From a checkpoint of a small image classifier: widths [64, 128, 256, 512], trained on histories of elementary cellular automata, time running down.
Rows from block 2 of a small image classifier, named by matrix and row number. Rows with one number belong to one neuron. Each number is 500 + 50 x the weight over its row's rms, rounded and kept within 0 to 999. All counts start at 0. Numbers have three digits each.
Before each neuron's rows are labels from the 100 images, of 14848, where the neuron reaches its largest size: "strongest on" is what is common among them. Only what is clearly more common there than usual is listed. The data: histories of elementary cellular automata, time running down.
# gate: MLP gate (model.blocks.2.mlp.gate.weight, 512x256), inputs 172-255
# fc1: MLP up (model.blocks.2.mlp.fc1.weight, 512x256), inputs 172-255
# fc2: MLP down (model.blocks.2.mlp.fc2.weight, 256x512, transposed), outputs 172-255

strongest on: 010 turns on
gate.466:443486604464420514532510541403382551489530486471490506508584500514493519567438546480419455443498526507505497528545502465524407560524520512476480535478594514536570489396476508586442542535494531440486513513503533492536443523515492390563478517506454502552
fc1.466:478456601432513594444552615517444549471526505491464588501443449496530449537423523564417538461489495516514534538517486521441493517548372521446476515512520432671520458491496478558450596578534582524378487495536491519551531490471513459552459487412461521555
fc2.466:490536483487453477406405535463577468483532497405564451472461544498511568497533422482553473426526579442434452475479389511499464564454535525572474484511548414491510526466541467520512494401440519590541479539407430444475431517494516471460389495524510560492

strongest on: 100 turns on; 001 turns on
gate.468:527439521510609567524581537448520439455447483517628438508519419466497514429553447467572530497471490448478455509568454491463426462468455508523476443544563479435578461464514472412500412531481453485462474499540453563506453434485548502421407422538533527509
fc1.468:541515526532485475511490457551524500506495490507437536535579528544553567555452472647425535458466481508527542562497532450581556467493464474384459591471518568575452555489446524473578539559408627450514494452549485478436519448507492552546544526520480466441
fc2.468:490553521527585559534485512536424545445387503461561518497370474542479628467548488456453513501592513510530501485592526449485574513496524518484481556466581457451527434552479448518403389516563503513464505513564505401566510479466498456535548497501501527519

strongest on: 101 turns on; 001 turns on; large cells
gate.263:449566495500484541394511456423538496481462513490495440516537481522470367505515542498514501550476510492529499502521525582486468405544501504481491490496505450454422461448555542436451476491440487350475483557511385523426547501495509546583587460518421562485
fc1.263:570419536478497504522495493516476521547453525475485570517460464519547570466467415428463489449540442468524493493561529418476572569472477473547475483535561532537520474503515464505541516584487556587551545455520608461522490467515501492420394542493560430461
fc2.263:442528469521532499456450456426458476546478469555479542511431505514455400506471583556604566537466502507495426488634519595478435472477525500500534553534407458508428485441523499421466497451484462409505515514502495464514501447510513487592512396508402506556

strongest on: 000 turns on; 001 turns on; rule: rule 67
gate.253:570491479540522449530518464545470443570457484539601523481558491477530552597487531443467513449609494475538505457543471496637520470498490401518563433520602574372469488530550506525511518418449517487527466515589498490427483485470522569414441588576512496468
fc1.253:488399484525527455406497443527370473527536573739457502557500556450514455612511500444478494413494494477616562470525485444517509610480427449508535494442460503408418502548472455485546501565505549487510459614541440457456465486456520544464484500519464467482
fc2.253:612446570465352525427490475425498421555528545552436528563577486524570495511420455552458426516501373492548572535431564527523531408485470506462436431507569586464482551488419519459500536558533575368550592557494474554523504473519530546517499541519466458477

strongest on: 101 turns on; 100 turns on; large cells
gate.188:526449486449485578416507506452606499465435484509515481479464565503465490546489565517391518519463466489502478449567593510538560480527456528449542422571455435532511471498413597465547486563456512427401470465574446452509423522489521528528479407404457583488
fc1.188:530454523466525574456492482409589479442433512432601522500420528538489453537498480551439525534547516479513503439509560480597537480472464535476530400634469535555489432461431535471525489608541537453429529446549446436475465460503512480554543422466493550524
fc2.188:556506539511436439515553572595475529519588530454482458496599469492541528494534457485458470416553480510512557551438462451472528485531477479511473508407555547479570516562474441628526482520484542610513450513486424553450545577460480556435453618520529485440

strongest on: 000 turns on
gate.456:454478413470533448527489637511545434411454468551514422501467449457516577483541553545525448508485549507443530540403410525502496458559509533505528480514492599409398559465446557484537609498514500444610515529500537467594502542497485494455553561474570477477
fc1.456:480414433521438499504514551488583428474474519514485415544430459510526556554563525468522565426499595479458500585500432506478446462493398481511508520536480512446430523506501564510504515563429460437494430545457415524512535473485508552425432459444470454507
fc2.456:435546489557506508429558465573505425575511517549460479494599422451454393402505500435592603403483436494563504514500515451430520548442498417519531452551539488495445499383518488542512439463640504528611521479493440477452446463469534596464468449591542540573

strongest on: 010 turns on; large cells; 110 turns on
gate.22:446480448379596521491453503567496581545539510491411555477426450481453616512448479483557498503419493485461510549615362545425550485502465490500505517480575422466549481553457529539540503445485446529567463544597484421549523539442522492467468551439469549475
fc1.22:500419414424550540504497511504534498509492493583494467482480420461481515432512521552465439618426528511460548517605461547462524421489515578521452567466503498384490475535455528501584506505444473491594537557620457422474444504522478577513470600458393549487
fc2.22:418559532449503432513492502398500440541485507510461477507483672465475522543514517484601400535584493454494543460453512504504537603497564536571479520499530539485428469540542470452466430540492435415481554538541448510465529479464543441491474443547520588504

strongest on: 000 turns on; 001 turns on
gate.135:553490504450544500513625544417468565506472454499466515500454487551460502527467439484529542491475578497394478572528497370550459466463412497456550458494559453575503425547566584453526511516438473570479517489482495525592547485421534463396443425498476530416
fc1.135:579506539494593509495554526413519556513589517423501574495426520532408476560604416467541498471435466470460464601585495434554414516451425464460516472480567416521495418576546532415533483554472469494501503481465507477573494474486525440419460420463510484431
fc2.135:416488502503352471476492430492543468530470544454477484491553462477589463419477587509431498525538512460551494452536490491492527452606585469545486577501456503539566551506525516543517478526537511451567543454442528514400481551548480528503479490519476487429

strongest on: 111 turns on; 011 turns on; large cells
gate.502:535588572524514522548504477555539459540477475465383531508499459530555526482579503466582460482583394523431466429595511516526463501522462435549509493458478547482485459487444537585461434417531498448616472412501512492570581479512450555560502422504443477461
fc1.502:457384435431378609448507526480599522565481523436548462507515427529427490548428404482519511554550505464441539540425482557444573519482436475569460471553521481440566528568601432454536504562508520588455482429439531566463462467431549514462406459563520510507
fc2.502:515500528516459439557460501496481505495462458472553548462498440512518621567685606569489538488588449444517508450516458444459425501458591486424397500443512533486503485562544524540517488550450441465561568520548413467472486543561563443520568483474470482530

strongest on: 000 turns on; 101 turns on
gate.443:464513475426475488447517629426504472574544497517483466514439569550561508579481513519583490485480536497483512560462440556465558449464469476450497574480497457476422462550536479418467435485588511526435508435444559478447516530520473422481451491465444530495
fc1.443:505524502541439509471523456496575451426492467504538449460554522439481555450377548559507480552454517531605505490426495557517489468528600592489517486539460467489529540413487502503424499421536453550403523532483522521389537522519478549572469523503526528535
fc2.443:520461597494558482493559501507475518475519528495483493465485548517472531483457429535565457575563543559524435552431491485566510593553438605520572473528512575430509463470506504524413529485453639544466424517521439512503529480461504528544528490547574549507

strongest on: large cells
gate.482:494509478479428491437473521438578529516480571424556514557446488560508506500471456570543468517471428455474515535555479552431586404567534474532453443539534498487478504482522516426450515516501494511512442416468551589462560486563490586470459551482477493514
fc1.482:496486479405381456424539387510521588593425491465514458503544588496490525573475493517477567501477442541550571517531470507498510496535507589543478466488543490451512590501500480493498493538411435536470465493449566522521538513489520547485473620528487476479
fc2.482:404426496441493555445572630476571486480481518566480399442554518519520501571377492483501531496552527548453513487436473475535520540530413592532522539508528561482560539455578537565429495475493494546445385473543590573473517588522466538432565522568554539513

strongest on: 111 turns on; 010 turns on
gate.222:585502423467551470487546460503546444564458494552486513495463531486465507542594453527572526507567409422472540419502495546509520493381511430557492385576506458418509448534518532501530491463560463477541481530478522525537537423449573591571480527505555496442
fc1.222:464490510480431521538516525520491606554515535478514503516626448468500510588335578478463529509436532473478435508522454430604435471491423529447525515449562530476525414516585526541445399495478520482512546511484574575533474485442527486438508492536467433554
fc2.222:426537478447521469482534540552538450516632508496466441537481538422426531446424485564631390573446488559513534539477457598459471536564508563544508514492449545414469491458484522501567626423478516544423402491410524531515491496435443550501538493469551466471

strongest on: large cells
gate.192:530507467418516513534434485455429484531495575513564517548575504520463560552545529454516480593434504476523539461457400560429492494553489518456495530438464447457472545403553489508413527489536515481502436497469524507597393452506534516444464454575505553448
fc1.192:443470535522447527444466554436464471466518541491532465487561415450511421638373447532485451464406503511508476441595542651487531455576510449503510535520584417532460458513535554458448439526554530356457511522402497523504480483548460481544513449556446399578
fc2.192:526501553503509481494481476498541433503440454527481549449412488475489452546553411547554574392515473529439419528457550498565446545559463472520520385531587344528447544545552615534443456501579497568495528507490538536528555535544474604462545546496542460514

strongest on: 000 turns on; large cells; rule: rule 67
gate.190:464509431465521510483511542548502455474493512492507486574512496506562569494496554526556552577393461510507628430485453541384558452476467474500460574476496359492506506508494459447523463553468462512423457458495444636502565498480520496450427525502469550477
fc1.190:496502498510429435492491479587472550548495522560476558544533580475457536591419476553467434463482600467586518464485478474561557556487537538522528587355448525476525560449492513560501509486485580516457497514460543454472478485446515423478519511450539393487
fc2.190:540466551478613464508494485438427465514525448511501459449491477498496477548533517491571526458479549569420496473514455519519504464476470550463559511556524388403504530551478555538468452548536467527457455516405424483611543526464502522479461567436513513490

strongest on: 011 turns on
gate.366:477510532406440491550522465543453542467524505469534514539515538553507523534478475546585463626494550431512431545481533532575450473559518498470432421421494549557466515447501556431566468442414462456474573492538443435420482459557552514514494553539426408530
fc1.366:459503478568520473408383510407591502503591631432430491562368492507492453453588484457497520555493488480468579595509522458385531505547516477525461610533449423467396559551445484472535502545551436445501422507453477440558558501486495475558492446485517509454
fc2.366:503509601452428550478489478508513491509571401561439429509496619489553534562571470552518533444494556546511397409556452506537434476508514460498593504471587602572554620521469424574543487463471545498497536468401450453512545462478540502558508518433485516499

strongest on: 010 turns on; 110 turns on; rule: rule 109
gate.43:570443478470619545499445547575508411548519515533438494534484433478510439482610479442566468520493479477507508424536488520516452547491480434580474492519540475536455454468423490533540473465552546374601563520546498480538416467502496462491442408482445433530
fc1.43:462559435576524505577523530477519510445558538492488500476503578375474479526386475558456481457466543575512524517439555643545511465442457486513514538466503468458551591505468491478544423477512485483449501547458538491498607537491470494505543495432539379422
fc2.43:577498567501512451577435547483461465566509498439503559510527570497460520472449557489556411474523517496480600565515465507477545489445542538428495518492457589462481511589477473463449543415382537555506477483501554506548524483460532457539510514389464603593

strongest on: 100 turns on; large cells
gate.336:518469480485615532526460467461485493523461500502592530535535427561570462494449470486435531424509506487452492438460548592432551455407485453546474540397479423519489471533566451426461478546524554524539491539559501533426441514539547453365536459464532479514
fc1.336:412552530490505470445493514521430421615480510527444601410492493531460514560559614432604578484496513504492486464605447413559541581557418476476517481516482593461391425464471526560484472430525509483456532494484515439522456570489486487550553590548491486541
fc2.336:478389536501505473485461532505558480599399509518506531434485484435469456526530530614577597464529391513521486540505459423457416479457524464483493562534527510481509540478513453527570450387521482517519647479561511416523463576487499505522499493362484474603

strongest on: 111 turns on; 011 turns on
gate.458:520571530549592561526545477420453495393475433542598507464461436517514475569472481551517590550503433506596462466564538531442513455501481453465438415565487416553534437512515554432466487505554464549460476510509454606409581468570424548473539539549551498443
fc1.458:523422531480485528548518443520450518471453459518549406389538469469572474490491591527488491430594517620541580539564556472511540467528535575508499501530471452481535416493467514499423494498479477449572479510488521431535545566586370503575474468546477500547
fc2.458:514514572509478464500488464383593402497500489483465468550419521514526491475449514527574530566446527555514434501561417467513564513606519469519535631536426550464501500455555528461475525444450523540475500409510552491472504535443510532522537530437478531494

strongest on: large cells
gate.166:559493531510503502460507476476456619473465477545572388551557464483621462496449397583305449429523449509490550497547584535500543524480439566607485510376542431490516518534493483394467482567381567454547549493437473522448494447506479470471442427559485562564
fc1.166:436564523599580460520422588497553390510553534445433617548390381516523447512479373494490485504429496467444499553480483559409471469552510406499483508455545475544449436513503511477527499544477613492470463537528470545437550456531492491555456389510505469412
fc2.166:478523470437442542572480500546509575470526447561497566531488530559564536487504456551405560491433578484551469451453525545546495516538472482423560457407436529475443399417490510497465555505454477441521394506492459467530456481514493529517595581503448481481

strongest on: 111 turns on
gate.269:599498460452566599510464409504569492537453451450632491508407598511548454485518523468549452548544442510594471506497518574511411489525520446572457458422538430452533532525556469469452532446476459439563558483451448495613481522495494460443524486500474427463
fc1.269:501416470484464526472493543544446447592575503447484441538593489539414453474561458531447504483486535506467562510516517562515537607439475485492450460622515528561459482517512484539572453481613516470487537556592583518445460479481490558537498499517520468527
fc2.269:465452461487471445482496549464529540557465496599525519497492448486522571468423425632556511536528496525477508481453349484505556421441568560464451451443470536432529545515541541503509443448528544558389440405409559528423532561538494458454587473457594487474

strongest on: 110 turns on; 100 turns on; 111 turns on; large cells
gate.106:491512514543563433478517571464560501457490529569491477545483483447440437383489457512423421503410435401474446475449519606492461405492526489422561499445562516490517570528518516425535535504450566473425445487560467552524438436466583501442523469512494543561
fc1.106:470517582495514446564494533454460460576447350531532470386479546596572481513533570439510499483582458553509478509548510480523493486507488477469469444525517424549409463581515609421452558458462516481460425475471543556503544570542425541479509468553555522503
fc2.106:479550527477588613468468468523467498510484577511558549451477463454438553521514522438447511581413563417473424445586363539472454483514560507436540451549477496458539517529489436537484475512400466544444551555501589488481405446559523533518505523470467549529

strongest on: 100 turns on; large cells
gate.94:500459451505571559512488443509418520513530563486467494553507513604461468464509503445566529487470574498581480529503496521485513462451620471489453554564459516486482532473483494507582576563525422513557595609519479440551433503483510489427551498416439508394
fc1.94:409561507568455444505469552486572453527541475523487547488503535422470533567522488618475456504438454475471511511483532563496428491547387516436515451486525513555536525526490521458442520453541524485449457405456529581432572448552486583513554515510515391484
fc2.94:534514389483476585490441507521385650469520534465536509547383518556525556559550478497479459514500506492501564443541533518536560397516540447506441517486413504505462523505493456490511553499482490536522558500452504380584504425502498457567490489436425402518

strongest on: 110 turns on
gate.430:592508544582530447379488464480478439552461496496534502506546454575465481422550494458451445535570549468513534526535570470471586456453515563519483458529432611485454414462467475529530484469504503568546502512522573444545477495481537524491496514529396439616
fc1.430:468515529549450538465506486488575409483581506555463515507472481488456486428599549462430470489426496497436385482486584496460416468504489536477505470467399544535428441547453481570534385465577547561486578545551495420460423484519488545474579408397432440535
fc2.430:515406538453449490464442438436563353530454463478523475469525410508431591428490375524435519451477520459504523447436541468469510556485489462531528508524498427505565429412474559500511527494477527482480489507536415543372539506506482495508490458527461515541

strongest on: 001 turns on
gate.334:474451535453416540509482506490506630547462535520557431528526578534511629504429503529421516487460502468507537555480561494524513383463420555458534524387419570496544519505490457533512433518347496521479508483515473485472502485446521504541471592507476469573
fc1.334:521498549525636476419505410580516442413470515587492554442505427469486462453520436489473517490516545509422536444463465418459471596572494544595540556489594485524445513480471471459493468487452529472508460486534460525445481551513499544492474446503495504541
fc2.334:498617512544466505564499576543432588480475463432480425513580545513423567564480489497538539418496533501488442598534462524505530427511502436454510503383443514570591525577588472557524425424449428535416523480506518553451554504547455457441523475442475512459

strongest on: 110 turns on
gate.324:517486531479522488463436566441547441459529561511415576585483505500530439525437450520429495543449548436483570547562458540523540457545410446467451568533557494543416480578494486492552517526566555456513454529429539479549519484499443501554510453476426410582
fc1.324:474484481575553531478528459485568451422550506505570453454458444497501449486570494547479387512513578565545476417468432496448491555529510587528536493492471495498494470442568473480405539540527456590457529476522460421352428463548483464521422441514480489573
fc2.324:429537492452499430479466518491518516519478504538428600517553488549532494483481526452462522464450484518415521485527493384563498516479427491405460460492559383486517438522569526471440396457514471584426412534535533526498585547465469528510401486488559622534

strongest on: 010 turns on; large cells
gate.382:542503445446483552537556450587549586523466534541520496501381518459522553512480540458456562534519489505530514497487423454448525516467442548486534523482443491526511549625529502576569508590335479491423546512515438456462511463472494505571451484482525548479
fc1.382:535555437547530524554503562470582512443481477510475507474515483543513526476550509460446463478573557524526361613510492485549491449567490505540490457410423589465519480455520552547495447555480545541513496500515534408607512495468488408433520541509468441479
fc2.382:572462550441491571358502595465486570539467493478503512474435461484506476474525497584495544508459355494527577474530548541401440525566511542498546493498447477457492484530533447456518561535538465494434588535540349446548461553522497556580594488451560457607

strongest on: 000 turns on
gate.317:514450390504538543444548495573551471529458481545532452471392474431497480503484515559541512494529494486538577462554393499508544500478555509544528512544554472452534519552576419489560559559474530509499574509538440428474395430491528521460542558443527544477
fc1.317:523532477551488472512521446424526525391575522509542485521507544437554515472472522458405540407498490512562466468485541490538470483496509546514599438494452451538469436509465430528459519533618498540500481465359571491575546435516503416513499381510416444559
fc2.317:451435436558516472515412574611538486556502512448628625492540480460537528504532476555493447401486501543475549537485493453586412546555528579497499538444542439469499543585502487549478454450412450509485506468468476468551479538486506472443607530464457482503

strongest on: 011 turns on; 001 turns on
gate.169:520599537556491491523508491479508533409438501494492536515500544477581546532470408506561459504472449546493519432564521541528556394565468477536537481417605367512520561502519574475398486447434488514469409425450514488538577492493467529549393545537413511428
fc1.169:474567508516434486601473508425535518434468448514445551544436489548547557543511480440518481504384440499515522453481456456495469468579509438480462453534590391492509529460578581477468602522519541564519486466440490547510573491508501591520495530522474509433
fc2.169:514493552506439562484543505451404445494474544524586477473477467483505518488433591370507532474487501533484542497402457561389488523456554454506514527512492500499420462455560462449550516558494578481494465601490430552540403552450539509501388463548549498573

strongest on: dense start
gate.242:521545530487529478523473513510528459521555574459401524550498537466566536503572443532543460525509436447445437472567525553531456491472473456462544616477518576440435573493408566572466399425517441481514502537481455465567560495513497569530438483450491407516
fc1.242:485449506445523500526466483595510417555534562504542510539586477467514513471425467493486504453567545503458454505540536526619488505466418487556588529445491625503520455468536450594528364475476560541472539521550411541420481492471542438472416586471494453609
fc2.242:510405533572532421505579558525574496520603461424442426555523572497601532483512435613526474510569460508530561554489534482529514556510504554582511590447449549488483537557447496501550546419454503456538495430522419562454513551531527506562622529463425475452

strongest on: 001 turns on; 011 turns on; 110 turns on
gate.265:489488412510504511453514467543475428518423500480390533472470465477483399577622434498551489552489474516503603434557538477483488552603472485566475551533467470512469543476420496501496436499447445442493517523548496453485487502509458551523520498506473454482
fc1.265:475608516450532502562459495515368533437518491521428551546503506571531504587542458439501541481513506451496529413542436445500530608544492514493541498455561365458463490476454618507435465476488480519512404570427580567534493508476504458456504489547498542507
fc2.265:488464392441475503491451490502532493540513548569460616525410464486565408498493465415520464514399438512457627519418516432466503491571523463553489513572518513394449424562394495418603542492538561503439488521506535493513427501437467496459588541494521496479

strongest on: 010 turns on; large cells
gate.492:484560638531525522507504562524409534500476478467567589474488519538511581448468475650405534465468515490453508421486478455602414543505460574530513421409561496545420487465576501524493549472455519526555565463524473534458415511499512488527438505523440472591
fc1.492:539444422490533518505485500572570413502453444551567446538467470516519594452546561445482550474526525475468456491540490476483492485487431451549523528582497537511425469518489473435507513509528548466551546437468443550456499482470529500452436503479557507410
fc2.492:519433613441553588500516482434524495445500459546482578537550527524525584564482507474444485494483460498550471545385532538459480518530471429509570599527487557481501460511507496491517500556576442454565502528526466481554465557462538529542525545553492355510

strongest on: 110 turns on; 111 turns on
gate.505:582534492490524493565511464416538544471490460424576595448412480527507554589528474462549552545598493506514456428496477512508466522576569492476538514394567433454537590488506533464439517478490419538498514525483595484507486554526486490431504490475533598485
fc1.505:413542581517535478440535568443492493467574485545498483443404525464439426419450482588485474506430498503425477449406579542580495414482542546448561550554524517502402451517520510413540491473549512539446541494543532495426556528510501493543550516489532499527
fc2.505:489442457539525521460503497491446510541457519504514474402458498542517469493565418569469475563522486541417433444499452540553472380488509545460551434553482458410569567531454588504424463537495510511419498417469602494526452483581496447480445592555521436534

strongest on: 010 turns on; large cells
gate.218:601497422543553426450477378529529437521566480587500453501458521545551494443569482444502568516505522516519476468534559476497542428486524486490554530542388530527463505530444482452581472529511406557456589522425489477484480451534482566414525515508476534440
fc1.218:522461550471521504427570550436504524516551496518443489519507486501533454581489450564474527405537491489561509542592519463445438546457485501471452529534487456599599452438472487573390515571553580535449477515532458526550504506509480471537523568432479469584
fc2.218:453460492474559510548547419578488468500451491610446516494535475508470504444465557560479570636437467535536509503537581532536528428499522541416578529505440529451434506566478525460641441584574408439495543451520540594491569475493512621465616495488562475381

strongest on: 101 turns on; large cells
gate.113:605458530521488523506538524466492536409541536474522486492491474511525518575434543496458500501568507472490543557544524438436484508564475477514486474492530469492495358416545383458529479571409497406437592475503512529564493465488520428459416433502421434506
fc1.113:499542569515514509454566466542399560408519552584530543472542538446507524550404546543472458493547524499562567485592461512387605510498515547527547466574488498482435396474537379477462492510470519427502513435496543508474461452497494477540461552578417451568
fc2.113:478584526438453426522454552451452503477445494392517403479507553564474475443530520453526546549438544484406576542447526527583504510579452485411480514486496460515533549565524634522570596442459447539414389548547420585532502613526474474480516430473525488462

strongest on: 110 turns on
gate.432:510468495450518454449487430538452493537472482563514416491625491512484520444529502479494482545452488436502483534527563418605544534421473517472491526530459565407574490435456547486574411513494528539517533550558444508458478518467525547460481548553545518471
fc1.432:553520604440498452497478480452501415530513511463457483428531418500446534569511484478562489477493560498436463466519462504501490475564451475491607452485461575434570483360532490592446390495506565513496463551569573455571546511454521489500457537506521489512
fc2.432:560506438569534541554535567578450561508586500519482507572541553505537450528511613493480479505604387470529554533501551532576489478527467479551513413511528508620416455524453492440497548516551413357550489525395451480583450403523518484419511551524437452463

strongest on: 110 turns on
gate.446:520536529503613506470517549600537450474425513487481463525519538445497519505492503530479461580497511517488626378484429543451595495543498494476589504501536414437435511552422501449585489424471639420580484453482527520456427541521490634547506534465520525423
fc1.446:567503553455471482461482469481461555448623512559560571483478426509437508521530481505514505506537591457509511527483588439496435486484551488543439503547511527569515469486469504452464443484527450566494473625574489532585517519500521525526577493533396514590
fc2.446:455583480515516584484554456569483460436428523510433452399465545458479488467523424497453439453443546513470428516524586513540446552432436553431595493534539497505537594478529529562567512565421576493508451586553482504528524477447464510568408459538527508514